From a checkpoint of a small image captioner: encoder arch vit, normuon at rate 0.0069.
Rows from block 3 of the image encoder of a small image captioner, named by matrix and row number. Rows with one number within an expert belong to one neuron, the router's apart. Each number is 128 + 32 x the weight over its row's rms, rounded and kept within 0 to 255. All counts start at 0.
Before each expert's rows are labels from the 100 images, of 14976, where the router gives the expert most weight on average: "colour at peak" is the nearest of a few named colours to the mean colour under the peak. Only what is clearly more common there than usual is listed. The data: made-up road signs on poles. In brackets: how many of the 100.
# router: slot weights (encoder.blocks.3.mlp.router.weight, 16x192, trained with AdamW), inputs 96-191
# gate: expert gate (encoder.blocks.3.mlp.gate, 8x192x192), inputs 96-191
# up: expert up (encoder.blocks.3.mlp.up, 8x192x192), inputs 96-191
# down: expert down (encoder.blocks.3.mlp.down, 8x192x192, transposed), outputs 96-191

# expert 2
colour at peak: white (64)
router.4 [106 141 162 110 123 133 154 126 157 119 146 147 121 133 143 115 131  75 150 111 114 117 126 171 138 155 130 116 154  98 144 136 200 169 133  91 119 163 161 155 127 122 117  95  89  99  92  85  74  92 148  77 145 122 169  99 121 173 147 151 152 191 173 113 182  73 131 110  90 127 149 128 163 140 181  95 107  77 132  96 135 151 132 128 133  76  94 101  90 150 154 143 114 174  69 118]
router.5 [116 132 142  72 105  72 139 122 123 149 150 136 140  85 151 123  72  85 127 154 164 137  86  83 113 116  32 101 141  86  91 138 153 154 105  87 140  54 158 106 101  72 158  90  86 190 145 125 125 128 177 134 163 174 104 155 150 129 164 156 152 200 185 136 160 133 123 104 112 177 142 148 149 125 129 102 120 135 122  81 155 113 117 120 119 108 149 127 141 153 151 168 108 174 134 146]
gate.5 [184  98 107 120  82 160 152 141 127 100 163 129  62 142 164 125 193 101 144 134 143 131 141 133 130 112 127 128 135 125 142 162 103 116 135 104 112 136 120 129  62 141 150 122  69 133  98  87  95 165 115 117  65 160  63 121 150  71 143 162 121 144  79 138 164 116  95 149 111 148 177 166  27  98 156 134 148  69 135 153 110  62 156 106 114 101 125 156 122  62 118 147 186 168 118 124]
up.5 [ 84 192 121 128 133 139  64  81  51 187 144 143 167 107  84  95 104 131 118  78 153  91  78 122  94 154  73 163 128 110 132  95 114 128 101  83 112 108 158 151  95  95 157 160 143 150 148 152 158  96  95 170 183 116 101 145 134  76 136  68 122 116 120 148 109 128  94 149 150 189 150 116 185 133  87 154 118 123  97  91 160 157 131 180 209 146 120 156 137 143 127 153 128 107 120 127]
down.5 [104 152 137 115 177 113 142 102 169 123 145 159  73 142 124 132 125 189 106 150 121 130 113  89 155 114 131 100 141 168 110  82 171 142 209 148 105 164 150 104 109 126 154 158 121 134 154  89  87 151  92  75 191  61  86 128  95 119 142 122 139 199 173 119 169 157 114  36 146 112 120 100 137 113 119 125 127 118 100 153 124 109 104 120  94 144 102 178 134 156  74 146 142 166 140 118]
gate.6 [ 88 133  84 125 163 141 142  94  76 132 112 106  81 114 107 145 179 125 163 106 189 136 119  98 176 104 154 128 157  75  67 152 125 102 122 121 101 147 134 124 121 108 143  87 152 133  64 145  92 154  96 143 152 128 130 101 135 130 120 166  59  85 104 137 161  71  74 149 181 130 132 140 159  46  81  84 235 161  93 129 101  73 117 140 150 108 102  69 132 129 119 111  59 144 162 152]
up.6 [112 127 140 158  89 100 137 161 142 113  95  91 155  90 151 112 203 127 152 142  93 121  56 165  89 130  63 158 111 115 124  97 123 102 160 164 181  94  49 111 138 121 122 131 108 144 136  72 100 133 161  84 173 132 122 178 116 139 174 115 215 143 166 141 116 144 206 148 122 131 173 108 125 140 163 149  82 102 122 146 176  74 116 157 116 182 121 122 126 108 166 139 170 148 136 126]
down.6 [168 123  90 151 119 137 104 139 140  98 163 151  51 181  85 126 130 107 118 173 110 118 129 101 133 176 123 128  93 138 172  92 130 107 113  80  83 108  91  91 144 172 156 118 207 175 125 158  87 141 129 114 101 127 115 167 175 134  88 133 125 164 104 159  84 119 148 151  70 131 188 164  96  87 137 110 114 127 114 130  67 125  88 126 138 127 113  73 113 139 101 118 140 115 162 150]
gate.7 [102  92 111  86 129 160  90 142  97 139 126  79 168 136 174 160 111 114 121 137 157 147 153 109 134 158 123 142 103 113 129 124  87 102 118 125 141  77 155 185 108 160 137 109 107  88  89  74  91 124  44  89  92 160 102  78 112  72 129  78  91  62 148 111 151 110  69 160 140  79 176  95 195 115 199 100  82 119 101 152  86 146 134 131 145 155 143 131 117 196 168 125 190 129 162 146]
up.7 [141 166 116 175 129 115 150 130 159 116 145 181  89 131  80 111 154 122 150 139 106 115  87 143 128  83 105  86 141 149 112 139 129 133 139 144  97 201 145  90 134  83 184 123 142 154 160 161 167 108 200 207 176  94 135 159 122 185 145 162 169 165 111 152  89 159 158  96  96 152  44 158  71 124  76 153 144 154 194  80 147 115 117 121 136 126 136 143 163 116 103 115 105 169 102 145]
down.7 [158 117 114 158 132 125 113 111 120 127 163 125 128  97 174 162  79 124 115 104 119 137 115 109 126 141 144  69  99 121 110 169 136 151 102 197 216 155 135 226 125 123 171 152 149 106 161 112 131 166  66 111 133  95  56 137 129 139  78 175 116  71 106 119 100 168 147 168 100 126 108 108 106 127 106  97 148 123  98 136 165  83  94 176  77 101 150 135 176  49 153 140 167 151 103 123]
gate.8 [ 99 183 103 138 119 116 165  68 147 138 155 122 146 114  93  79 165 127 142  93 152 103 129 128 122 146  90 115  81  80 137 182 115 100 116 131 109 213 150 150 152  82 120 154  96 134 146  88 119 187  53 110 150 116 133 140  88  92 122  78 151 173 145  71 124 100 147  94 139 141 110 133  63 166 127 137 151 154 152 110 133  82 133  71  81  48 209 120 122 137 133 169 121 119 101  91]
up.8 [172 124 222 127 190 106 147 144 131 126 142 122 109 152 174  95 143 133 158 110 140 148 165 113 149  86 108 156 112 181 141  72 107 152 120 159 114 151 125  80 106 102 148  94 145 122 101 221 186 150 143 134 132 111 171 116 137 138  94  98 198 163 121 140 121 140  72 144 144 138 108 127 168 112 105 140  73 131 109 117 121 125 167 170 174 156 167 148 124 117  85  72 141 145  46 185]
down.8 [120  99 138 173 158 145 153 112 135 130 122 133 106 153 111 132 119  85 136 132 103  73  45 130  64 112 156 153 128 159  71 141 111 107 150  96  99 103 162 126 130 128 125 118  49 111 184 108 102 152 116  85 142 123 101 111  93 131 145 122  73 129  82  63 155 178 108 130  96  84 160 127 100 127 149 155 255 138 123 148 144 180 122 115 208 118 126 134 108 132 157  88 104 109 174  90]
gate.9 [ 87 115 141 148 117 100 141 147 111 140 138 112 119  81 137 121 135 102 166 151  80 129 165 183  60 129  91 115 146 112 114 103 112  70 184  95 156 153 130 107  81 139  95 148 110 100 114 118 140 158  61 148 127 150 130  94 146 173 134 113 100 140  93 137 170 126 200 135 140 147 128  83 176 149 138 122 133 159 108 132 139 102 169 134 118 172 190 122 167 105 152  65  40 119 140 113]
up.9 [132 131 138 146  78  81  99  26 138  81 180 110 186  97 100 150 127  96 166 185 104 177  92 197 109 143 108 108 124 107 141  70 133 136 142 108 133 103  80  77 148 140 177 112  82 101 137 114 138 197 123 158 131 133 103 156 145 169 112 112 184 168 143 164 123 142 153 135  97 100 123 112 180 112 115 142 159 171  93 138 159 115 156 137 129  71 168 171 129 152 128 149 120 134 154 111]
down.9 [136 134 117  98 192 172 153 109 176 108 152 119 129 110 135 149 157 106  38 161 159 132 134  62 149 170 197 159 118 140 137 129 145 154  64 107 108 105 108 131 128  61 157 116  83 143 138 129 107  39 120 109  79 139 105 127 138 123  98 101 101 133 108 126 105 213 122 180 135 160 159 160  97 128 147 121 154  37 136 139  89 190 133 155  96  82 185 170 123 155 137 156 169 100  79 162]
gate.10 [ 81 152 142 121  81 198 160 104 161 144 106  88 169  44 115 166 111  90 116 138 101 132  90 191 139  58  69 137 122  98 115  98 137 123  58  70 102 121 129 205  82 120 129 136 133 120  95 109 113 114 147 125 204 129 123 122 163 121 157 144 147 144 135  98 158 117  66 168 151 166 124 145 125 116 130 122  84 129 122 110 143  99 129 157 124  92 110 122 141  89 189 143  90 112 103 130]
up.10 [ 77 118 161 118 128 108 147  91  94 196 159 180 183  76 144 125 115  90 117 106 164 135 100  96 130 138  91 110 140  97 103 199 201 149 148 121 160 137 141 134 117 124 127  85 118  86 155  45 148 121 124 125 159 106 185 112  93 126 106 130 122 176 132 135 177 171 148 139  72 125 169 108 190 105 157  49 144 131 164 111 120 137  99  77 142 162 112 110 146  62  92 147  99 157 107 170]
down.10 [111 109 174 147 109  96 142 112 166 206 150 159 103 122 213 131  43 126 130 120 135 108 148  88 187 139 139 130  75 160 106 169 172 136 152 141 111  94 130 158 173 159  64 129 116 156 139 155 141 114 136 114 185 137 129 102 154 102 116 161 121 109  95 122 112 129 108 183  87 113  80 124  91 162 117 122 164 109 125  65 135 134 156 162 116 115 113 111  81  78 141 140 206 142  53  73]
gate.11 [198  96  94 101 131 182  94  88  85 143 120  77  98  95 158 151 143 114 125 194 161 132 159 125  97 104  88 122 151 130 151  94 179  62 206 132 130 190 134 127 160 112 102 142 115 131 134 118 125 190 118  85  57 212 127 129 113 103 132 107 143 160 124 126 161 110 161  78 109 135 188  85 166 154 151 106  95 167 163  99 142 124 154 100  94 194 156 116  43 136  90 151 144 144 131 131]
up.11 [136 139 109 171 128 115 142 137 124 135 125 111  99 126 143 137  94 166 110 143 181 178 108 117 115 135 153 144 116 158  93 194 159 124 100 112 131 113  98  87 141 117 112 102 130  99 112 181 198 110 112 154 155 105 167 186 114  79  96  98 140  70 139  57 142 145 111 122 129 146 123 136 116 119 109 111 136 183 136 145  95 137 154 132 147 158 144 129 168 151 102 124 152  93  90 123]
down.11 [103 124 118 166  79 140 150  75 144 102 116 141 135 106 144 141 102 103 103 141 147 134  58 168  89 147  82 133 169 194 126 122 116  96 158  73 138 182 165 178 103 104 124 133 168 145 154 115 104 168  91 128 133 120 163  76 163 131 144 135 115 126 104 114 109 152 167 135 118 133 128 137  64  89 157 159 134 112  77  82 134 125  96 139 126 128 179 175 190 151 120  59  96  87 127 195]

# expert 3
colour at peak: black (43)
router.6 [146 112 163 163 133 157 122  97 116 185 143 153 140 178 134 145 135 119 140 132 137 142 161 150 194 141 190 148 108 132 131 160 168 175 118 124 162 149 165 158 163 106 114 144 158 113 180 163  93  70  99 149 131 136 133 179 131 131 125 150 146 159 153 148 132 133  89  63  60 139 101 126 133 120  96 125 173  93 155  95 138 117 124  58 124 114  49  96  95 150 121 152 162 178 124 118]
router.7 [100 131 187 129 173 171  64 101 175 115 128  99 114 133 138 193 167 145 145 106 147 170  98 145 138 150 152 117 156 126 120  56  78 122 130  90 184  70 132 103  94 143 106 112 135 116 121  83 110  98 116  58 148 129 109 103  74 126 123 106  96 108  77 158 130 159  84 109 152 164 185 146 174 129 166 139 118 107 135  99 137 122 122  76 129 123 110 144 107 107 159 145  75 152 183 142]
gate.5 [115 163 197 100 160 121 127 127 141 175 143 115 151  72  95 117 123 136 136 124 151 151 129 106 171  99 108 109 149 140 118 145 104 106 150  99 140 135 130 167 153 129 132  96 130 187 144 186 137 150 170 112 174 138 150 145 179 117 131 111 150  90 155  76 141  86  67 109 109 128 150  52 119 106 148 170  89  78  31 119 141 121 110 113  69 182 152 185 115 131 140  96 121 127 110  64]
up.5 [ 94 135 173  88 140  98  90 114 147 135 151 171 121 110  72 103  94  92 117 114 172 171 144  92 107  68 115 115  99 139 126 133 133 129 150  80 146 170 117 108 127  72 109 103 116 115 129 191 148 124 143 112 107 166 177 179 180 127 110 117 129 158 114 145 113 156 109 107 145 157 165 123 135 107  91 129 149 101 106 107 149 116 108 159 100 146 115 162 166  72 132 174 145  82 171 172]
down.5 [133 159  87 149 136  91 181 105 156 114 142  96 132 118 134  88 131 103 138 131  62  62 135 129 102 142 100 170 134 147 149 124 139 146 133 105 124 125 161 126 132 192 110 147 106 140 104  70 122 100 116 110 108 110 171 123  87 118 166 160 167 163 121  76  78  62 111  76 132 139 112 109 108 177  99  75 125  81  97 108 124 168 146 103 163 114 189 119  97 122  65 110 106 169 124 168]
gate.6 [ 94 189 174 163 162 175 161 151  89 187 117 136 140 103 127 143 135  89 107 112 136 112 173 119 125 146  66  77  96 144 134 133 118 137 178 134 146  65 134 124 148 124 203 123 104 156 117 124 178 128 170 169 192 185 136 125 144 155 117 101  89 119 174 130 116 158 144  64  94 125 174 130 155 157 124 163 164 115  95 130  60 181 126 161 114 126  85 145 170  81 141 160 111 105 186 166]
up.6 [145 125 160 114 126 115 137 117 105 202 158 152 141 118 126 131 128 152 107  87 144 138 108 112  69 186 106 147 153 131 107 136 160 175  92 100 143  97 174 118 188 121 208 156  91 147 106 147  89 129  66 122 153 118 116  70  99 106  91 124 146 130 112 157 146 175  77  81 132 130 162 124 156  84 146  81 156  91 164  77  83 214  77 120 118 149 120 113 127 135 115 132 105  93 199 193]
down.6 [ 89 115 151 113 108 162  92 129 116 165 112 146 129 166 107 109 119 135 134 136 154 153 121 102  69 144 109 135 116  72 145 172  81 133 142 147 143 113 110 112 161 138 117 151 123 183 154  69 131  98 101 157 200 127 155  83  93 206 120  91 166 172 167 184 167 143  84 145 135 127 123 121 156 148 150 188  86  78 123 231 145 120 119 126  94  85 129  93 162 160 138 132 152  60 158 158]
gate.7 [153 169 131 158 145 136 115 110 187 145 174 153 114 132 124 128 183 110 154 128 132 156 130 135 107 166 128  64 110  70 104 104  93 144  55 159 131 120 129 130 105 190 165 111  87 193 104  80 102 142 141 145 123 150 147 164 117  94 169 127 166 133 148 147 167 123 123 130 146  67 112  85 126 156 107 108 139  85 151  63  79  74 120 131 142 127  77  79  89 140 142 202 142 111 144 150]
up.7 [100 100  86 141 111 107 100 155  67  99 121 101 137 142 131 164 116 152  91 144 121  87 130 158 164 125 147 183  93 165 151 163 158 101 170 113 117 132 121 121 184  71 114 111 170 101 134 178 156  74  66 101 120 130 119  99 126 183 141 127 117 143  86  95 115 121  89 136 151 176 107 176 127 126 148 122 107 188 126 161 198 167 147 159 140 114 180 125 192 127 125  52 106 147  76 101]
down.7 [110 143  81 119 107 127 184  95 186 128 116 165 104 149 101 135 135 157 160 122 106  91  98 152  94 174  92 158 164 146 112 137  87 128  67 137  91 132 113 112 139 172 145 165 134 130 130 151 100 167  96 122 146 127 152 116 150  96 120 144 149 121  97 148 126 111 148 117 117 170 109 116 110 120 111 201 152 127  91 128  51 124  97 141  77 139  82  63 151 114 163 164 173 130 135 119]
gate.8 [117 106 154 144 128 150 174 131 132  85 215 127 122 155 156  82 191  93 126 116 145 109 148 189 107 157 186 153 119 145 132 119 223 128 107 109 186 142 112 110 113 162 136 202 120 124 144 101  95 111  69 115 148 169 117 125 165 113 124  83 133 129 146 132 196 118  68 141 201 126  87 144 142  97 160  76 119 123 122 155 113 132 122 151 112 125  78  74 150 122 137 140 132 125 106 135]
up.8 [177 124  71 101 141 157 133 125 104 135 161 180 132 138 139 160 134 131 114 170  89 116  92 179  84  81 108 120 115 105  78 135 141 117 133  83 106 152  92 114  97 112 152  89 117 126 140  82 131 110 144 221 150 186 139 146 172  76 105 131 123 133  70 123  77 126 119  94  73 125 144 146 188  84 137 166  96 122 200 136 106 134  96 160 157 134 124  99  63 147 116 101 114 164 147 137]
down.8 [174  82 130  93 143 164 139 169 129 145 117 152 133 134 132 120 140  97 102 140 156  98 108 129 127 111 146 145 159 164 106 156 108 149 123  95 149 146  98  47 200 131 145  79 118  89 143  89 148  86 153 139 153 144 133  96 118  59 195 144  90 120 136  93 105 111 170 146 163 111 116 130 143 115 109 137 116  93 131  86  82 116 169 128 109  77 138 104 140  76  83 119 158 201 102 182]
gate.9 [110 125 121 102  73 170 166 122 136 183 135 142 108 157 181 117  75 130 167  87 106 102 153  81 128  88 161  99 124 132 160 101 156  99 117 135  98 139 145 147 139 108 172  93 155 140 163 166 108 187 142 120  73 135  53 162  95 104 144 125  97 156 182 172 142 145 125 178 137 103 199  63 130 117 179 131 137 190 173 113 124 139 122 114  73 104  66  96 137 136 192 117  56 128 105 109]
up.9 [146 167 112 211  92 173 217 178 163 150 133  97 191  90  86 145 131 111 153 159 151 156 136  99 139 218 175 101 136  72 178 135 120 127 181 110 137 113 106 173 103 124 117 136 137 167 177 105 111 143 135 114 137 151  99 163 131 122  79  98  80  77 109  39 119  81 116 145 120 186 164 117  90  83  94 171 137 138 128 134 111 120 130 164 117  90  41 132  73 152  76  92 104 142 180  98]
down.9 [145 127 107 110 105 156  90  70 101  65  85 158  96 104  99 190 146  97 188 126 100 119 143 104 153 112 122 136 153 120  93 126 150 144 131  98 112 146 144  67 167 125 108 105  93 189 171 109 126  97 222 153  83 157 184 156  72 171 137 186 156 129  80 112 112 129  78 137 152  80  96 125 128 166 156 107 102 107 104 116 169 119 116 123 122 179 131  71 116 119 134 130 152 136 151  93]
gate.10 [162 142 137  79 109 129  81 147 114 118 119 122 153  81  93 191 115 101 128 180 154  99 103 191 161 116 131 197 105 131 111 126 125 143 131 173  78  71  76 118 101 100 138 108 111 215 111 174 144 137 167 147 107 102 138 166 189 140 130 115  69 139 136 170 140 145  91 135 125 154 109 131 103 181  90 143 157  78 106 126 149 150 173 142 148 120  99 176  67 129 120 117 120 145 138 148]
up.10 [146 114 130 105 174 102  85 101  91 117  98 110 151 175  84 183 101 137 102 133 110 141 156 152 128  48 116 115  97  98  95 103  89 127 123 101 185 145 137 121 170  92 193  85 110 110 142 145 160 203 104 157  99 137 151 163 183 122 118 146 134 128  92 141  96  93 145  80  97 119 110 144 138  81  85 117 164 141 163 129 142 153 144 137 102 118  85 112 126 183 125  96 147 138 114 104]
down.10 [145 114 132 171 167  91 133  78  86 101 157 124 170 104  81 111  93 154 174 106 150 170 161 135 104 132 140 107 138 123 148 143  73  95 182  38 115 150  97 153 148 140 109 143 125  74 115 109 101 166  86 182 132 172 111 151 126 104 117  96 113 144 136 157  91 144 166  68 101 101 153 153 103 121 182  88 208 123  95 134 174 116 111 114  72 155  49 155 140 114 150 100 167 199 170  98]
gate.11 [109 104 161 143 144 113 103 104 162  58 138 112  97 161 160 130 140 120 132 131 184 127 131 147 109 153 116 103 130 137 137 156  64 103 141 108  87 100 155  73 120 132 102  86 144 143 213 123 140 134 155 154 108  95 123 114 194  96  78  66 168  66  35 130 114 115 123 147 122 136 120 180 120 111 126 109 133 159  88 139 136 111 196 156 135 167 176 137  59 146  95  87 140 171 160 126]
up.11 [154 131 112 119 130 172 142 120 106 108 194 171  83 121 101 120 111 120 145 117 144  82 180 129 162 132 108 149  91 117 177 109 158  95 108 156 177 175 184 185 142 165 163 160  91  91 109 134 122 140  61 115 162 152 123 127 125 110 121 131 131 182 171 155 127 101 119 110 117 134 159 131  96 115 110 153 102 108 123 138 115 150  70 102 142  74 126 153 184 120 115 101 150  81 134 141]
down.11 [126 133 125 125 131 116  86  99 141 132 129 174 144 124 153 169 150 114 107  89  60 114 141 114 138 117 144 136  95 190 113 154  99 129  99 105 125 120 144  98 108 128  88 162 138  85 164 129 163 128 170 166  69  81 170  93  79 108 129  92 150 118 116 169 114 111 113 164  97 150 158  77 118  59 153 132 135 181 113 144 162 137  73 165 105 118 118 123 176 131  97 151 146 220 157 135]

# expert 1
colour at peak: brown (77)
router.2 [ 96  79 105  81 126 159  81 118 130  85 164 169 120 121 151 241 181 173 117 125 153 136  90 116  95 104 165 128 108 154 117 116  81 130 127 182 196 180 127 101 158 157 168 167 166 104 133  93 119 125 121 134 172 170 102 139 107 148  69 132 105 102 118 119  98 159  93 143 168 185 140 102 123  80 128 225 101 121 124 110 163 115 113 145 148 174 105 119 108 126  96  85 108 115 131 131]
router.3 [160 113 167 101 173 177 114 164 197  76  63  85 142 171 165 141 184 116 135 139 131 122 149 179 166 122 136 149 106  88 123 119 127 167 108  63 160 131  90 139 106 113 153  96  83 181 121 142 126 145 120  73  86 122 146  77 158 140 144 101 154 136 165 109  63 163 128 127 180  69 107  97  96 144 136 145  77  66 183 161 118 110 133 105 101 126 141 159 182 180 177 141 129  99 165 171]
gate.5 [110 113 128 182 118 123 153 122 169  85 108  80  79 122 121 166 111 136 134 112  96 149 150 141  86 127 179 121 106 100 113 172 147 111 128 136 167  73 129 127 143 161 101 195 104 120 233 107 129  95 193 141 106 199 161 151 161  89 144 164  93 112 152 113 148 167 153  93 114 167  96 171 134  53 123 110 149 152 112 145 145  96 118 122 102 138 200 148  60 146 150 131 121 160 139 151]
up.5 [145 120 118 165 119  86 152 119 136 121 128 107 120 158  90 117  82 126 151 131  83 129 179 140  97 109 125 108 122 115  96 162 169  77 173 149 186  96 102 121 165  92  90 151  74 128 209 108 142 122 186 159 138 167 165 135 165  69 126 151 107 134 170 101 155 131 161  86  77 141 104 170 134 114 149 131 125 138 157 112  91  96  79 106 140 147 150 110  98  81 132 149 145 182 120 111]
down.5 [180 126  95 116 126 157 215  82  95 152 134 157 183 107 120 142 110 135 116 198 212 146 141  85  97  74 157 131 172  86 191 137  98  77 134 145  90 156  92 143 113 116 160  67 102 132  71 143  70 110  86 111 130 121 117 125 119  90  91  70 114 111 130 157 123 171 142  98 146 109 204 102 138 182 147  86 101 118 148 123 144 167 157 135  94  97  96 138 170 208 147 129 174 128 176 119]
gate.6 [185 162 162 162 117 105 132 145 126  51 220 102 141  60 134 108  81 102 122 130 111 116  98 123 118 151 124 127 104 138 171 201 133 132  71 127 106 157 205 111 167 130 139 115 153 166 145 109 192 192 120 125 154 137 153 153 112 104 126 129 120  99 165 171 142  99 163 127 114  97 125 152 152 118 131 164  83 141 140 175 123 149  81 147 150 131 129 178 151  78  82 122 108 147  99 133]
up.6 [ 96 106 126 118 104 140 106 104  80 217  55 169  85 204 144 104 121 172 102 145 111 103 150 135 141 157 143 182 147 124 108  47 165 179 190 132 172 146  79  92 123 133 154  93 169  91 147  86 113 107 180 143 123  92  46 118 135 127 132 147 117 140 119  97 131 126  93 106  96 147 143 110 128 131 142 125 173 127  94  64 163 133  95 136 103 141  95  86 122 150 136 132 169 131 122  54]
down.6 [191 121 113  67 177 155 143 100 116 155 222 136 134 152 128  93 126  46 144 114 106 159 145 188 161 124  95 132 110 123 165 130 138 185  74 111  84 194 105 197 156 103 161 142 170  81 119 132 141 137 156 141 136 108 112 148 164 114 128 134  97  94 189  92 122 122 143 146 134 106  96 148 118 106  78 157 137 102  97 118 135 146 126 121 159 135 148 121 133 141 174 139 119  73 111 146]
gate.7 [150 104 132 151 135 128 147 123 141 153 137 161 167  76 135 160  61 130  99 107 129 110 126 134 146 129 113 142 100 112 128 169 160 139 151 142 134 142 136 169 124 182 124 115 122  82 112 164  59 136 102 167 115 163 145 116 138  77  60 136  32 131 141  66 120 111 113 114 144 144 122 136  79 144 130 116  72 128 147 145 113  82 143 116 170  95 118 204 147  98 113 142 106 133 101 118]
up.7 [193  74 155 120 176 159 155 172 137  56 144 174 118 148 135 124 111 138 104 115  90 148  65 146 113 134 176 117 123 133  87 126  85  68 108 171 169 109 156 130 122 201 140 192 194 128 154 112 183 122  76 145 150 135 137 122 122 109  78 148 171 138 178 125 121 187 158 137  90  88 112 146 137 132 119  91  80 132 147 111  95 126 187 148 158 105 149 180 157 170 154 110 144 121 187 167]
down.7 [136  64 135 123 121 123 118 132 116 135 122 145 120 213 153 145  83  75 131 123  73 108 150 179 140 196 139  88 132 160 190 143 125 136 107 150 130  96 133 141  87 130 130 133 118 118 118 104 122  64  94 103 136 106 172 142 173 101 141 106 131 186 174 126 126  99 218 131 114 143 160 136 137 124  80 108 142 185 117  80  98 123 152 115 137 151 191 133 174 123  88  98 118  82 137 169]
gate.8 [174 123 126 163 112 139 113 137  90 106  95  69 108 195 156 109 127 146  88 126  46 149 153 127 113 138 134 165 132 100 131 115 116 118 123 110  82  90  93  98  99 142 171 154 115  48 107 158 147 170 177 145 104 141 138 117 117  97 155 116 109 116 115 163 189  82 114 117 129 156 139 126  96 132 150 148 108 176  69 114 138 116 146 102 143 139 195 147 154 163 147  88 162 161 162 116]
up.8 [ 83 107 128 150 121 109 132 137 132 126 126 127 157 106 106 150 153 136 167 120 227 153  81 129 134 123 139 137 141 180  93 135 120 158 127 133  83 209 152 144 183  98  99 120 159 163 170 160 126  93 123 122 148  97 103 157 151 150 120 122 133 168 101 110  57 177 126 101  91 166 128  95 131 101  66 123 127 122 164 142 149 108 145 110 144 157  57 119 105 135  83 124  93  84  76 109]
down.8 [129 124 132 126 103 151  77 167  87 120 113  78 124 116  85 179 136 123 138 147  68 173 144 193 165 129 157 191  99 114 105 119  98 141 142 118  98 148 168 125 151 106 127 113  61 176 169 148 147 117 146  86  79 181 137 104 108 106 153 133 137 121 114 137 164 152 110 117 128 136 144 128  75 149 142  81  81 162  59 132 121 118 166 137 106  33 173 159  59 146 108  75 157 149 111 124]
gate.9 [ 34 117 167  95 185 129  80 168 203 116  64  99 150 109 111  94 142  68 153 111 157 134 104  89 168  91 222 128 129 121 110 118 121 143 134 134 131  70 139 130  96 167  93 140 196 139 115  64 175  94 155 136 127 123 101  98 110 142  91 171 113  95 167 116 139 176  97 170 173 151 147  86 134 110 121 142  94  97 141  92 184 100 132 136 136 121 129 128  98  93 120 104 117 128 122 132]
up.9 [ 96 103 192 115 148 164 102 114 198 132 133  87 151 107 141 102 108  53 114 176 171  81  81 104 128  91 146 166 171  91 107 139 162 144 121 127 114 108 120 156 141 177 128 142 149 134 160  60 175 163 151 102 122 100  84  65  88 129 140 205 110  98 185 117  89 169  85 129 132 137 137  99  87  93 129 115 101 116 149  96 118  93 161 153 166 120 150 142 138 163  96 123  98 103 148 123]
down.9 [ 97 143 154 143  91 160  67 192  79 123 130 160 127 143 167 135 151 126 156 123 137 127  81 159 179 223 109 187  86 144 146 186 148 104 108  90 130 105 108 111 122 111 124 138 116 134 168 219 113 129 187 164 199 105 225 137 101 144  96 109 143 152 135  90  95 149 148 142 118  97 135 139 103 132  81 119 118 141 111 113 120 131  93 109 127 102 139 111 124 170 114 151 210 115 152 173]
gate.10 [145 129 159 174 118 128 188 144 148 190 125 147 137  82 129 118  96  95  69 105 123 153 149 107 105 122 138 112 163 172 177 106 130  91 134 138 142 158 153 100 142 107 155 156 151 180 115 135 170 161  84 159  95 119 102  52 112 115 150 101 134 151 130 149 161 146 104 137 131 104 152  80  93  91 167 121 143 137 163 113 139 111 137 194  89 120 184  81 170  77 127 143 115 125 116  95]
up.10 [148 132 131 146 131 167 148 123 161 159 145 134 124 137 109 133 156  76 120 117 136 118 115 124  94 165 167 149  91 107 126 134 182 133 144 191 126 133 137 101 133 152 142 121 160  55 196 117 105  99 192 148 172 172 156 142 112 124 173  68 117  74  71 110 146 122 143 173 129 148 134 158 164 159 100 112 142 184 178  78 129 136 179 115  96 124 144 126 130 113 119 126 149 133 198 139]
down.10 [140 138 115  88 144 123  97  78 190 144 121  99 102 185 172 179 176 133 149  80 194 139 134 105 129 127 141 124 113 112 139 114 186 148 139 116 149 144 119 147 145  86 112 133 139  87 148 133  63 103 160 128 123 118 104 150 174  91 143  94 106  95 102 146 147 157 147 127  92 171  79 174  95 114 119 148 102 127 128  90  91 146 121 141  90 142 151 103 174 145 117  71  98  46 145 101]
gate.11 [112  87 126 118 131 107  88 148  74 116  94 125 111 133 143  95 136 140 141 118 129 130 156 246 131 149 128 155 116 127 192 112 123 200 145 162 125 154 113 118 154 138 130  88 120 128 116 116 132 128 120 155 144 143 109 139 175 142 112  74 111 145 105  50 115  94 192 127 114 120  85 119 155  83 127 110  90 187 150  82 108 134 121 121 149 163 158 132  96 126 152  80 177  80 138 154]
up.11 [154  85 196 126 152 175 185 163 136 147 170 143 194 137  98 131 123 158 188 139 137 172 102 134 153 157 125  57 134  64 166 148 130 116 114  72 106 131 137 131 129 148 132  86 143  84 136  88 207  84  72 136 109  94  64 165 183 123  84 111 144 151 137 154  83 105 163 136 104  96 113 102 162 138 103 150 123 148 153 131  56 147 107  83 153 144 127 118 111  74 107 130 128 102 113 142]
down.11 [ 75 139 142 186 148 135  80  94 181 157 141 109  69 137  66 136  80  85 142  86 134  61 123 126  99 156 128  68 101 103  95  77 132 125 157 137 140 166 168 169 118 118 105 137 116 135 156 143  86 142  65 218 133  74 119 154 134 148 164 121  82 110  31 105 183 139  97 130 131 131 112 124  95  90 122 187 135 134 105 131  94 157 141 141  74 186 130  93 119 127 112  89 163 147 135 116]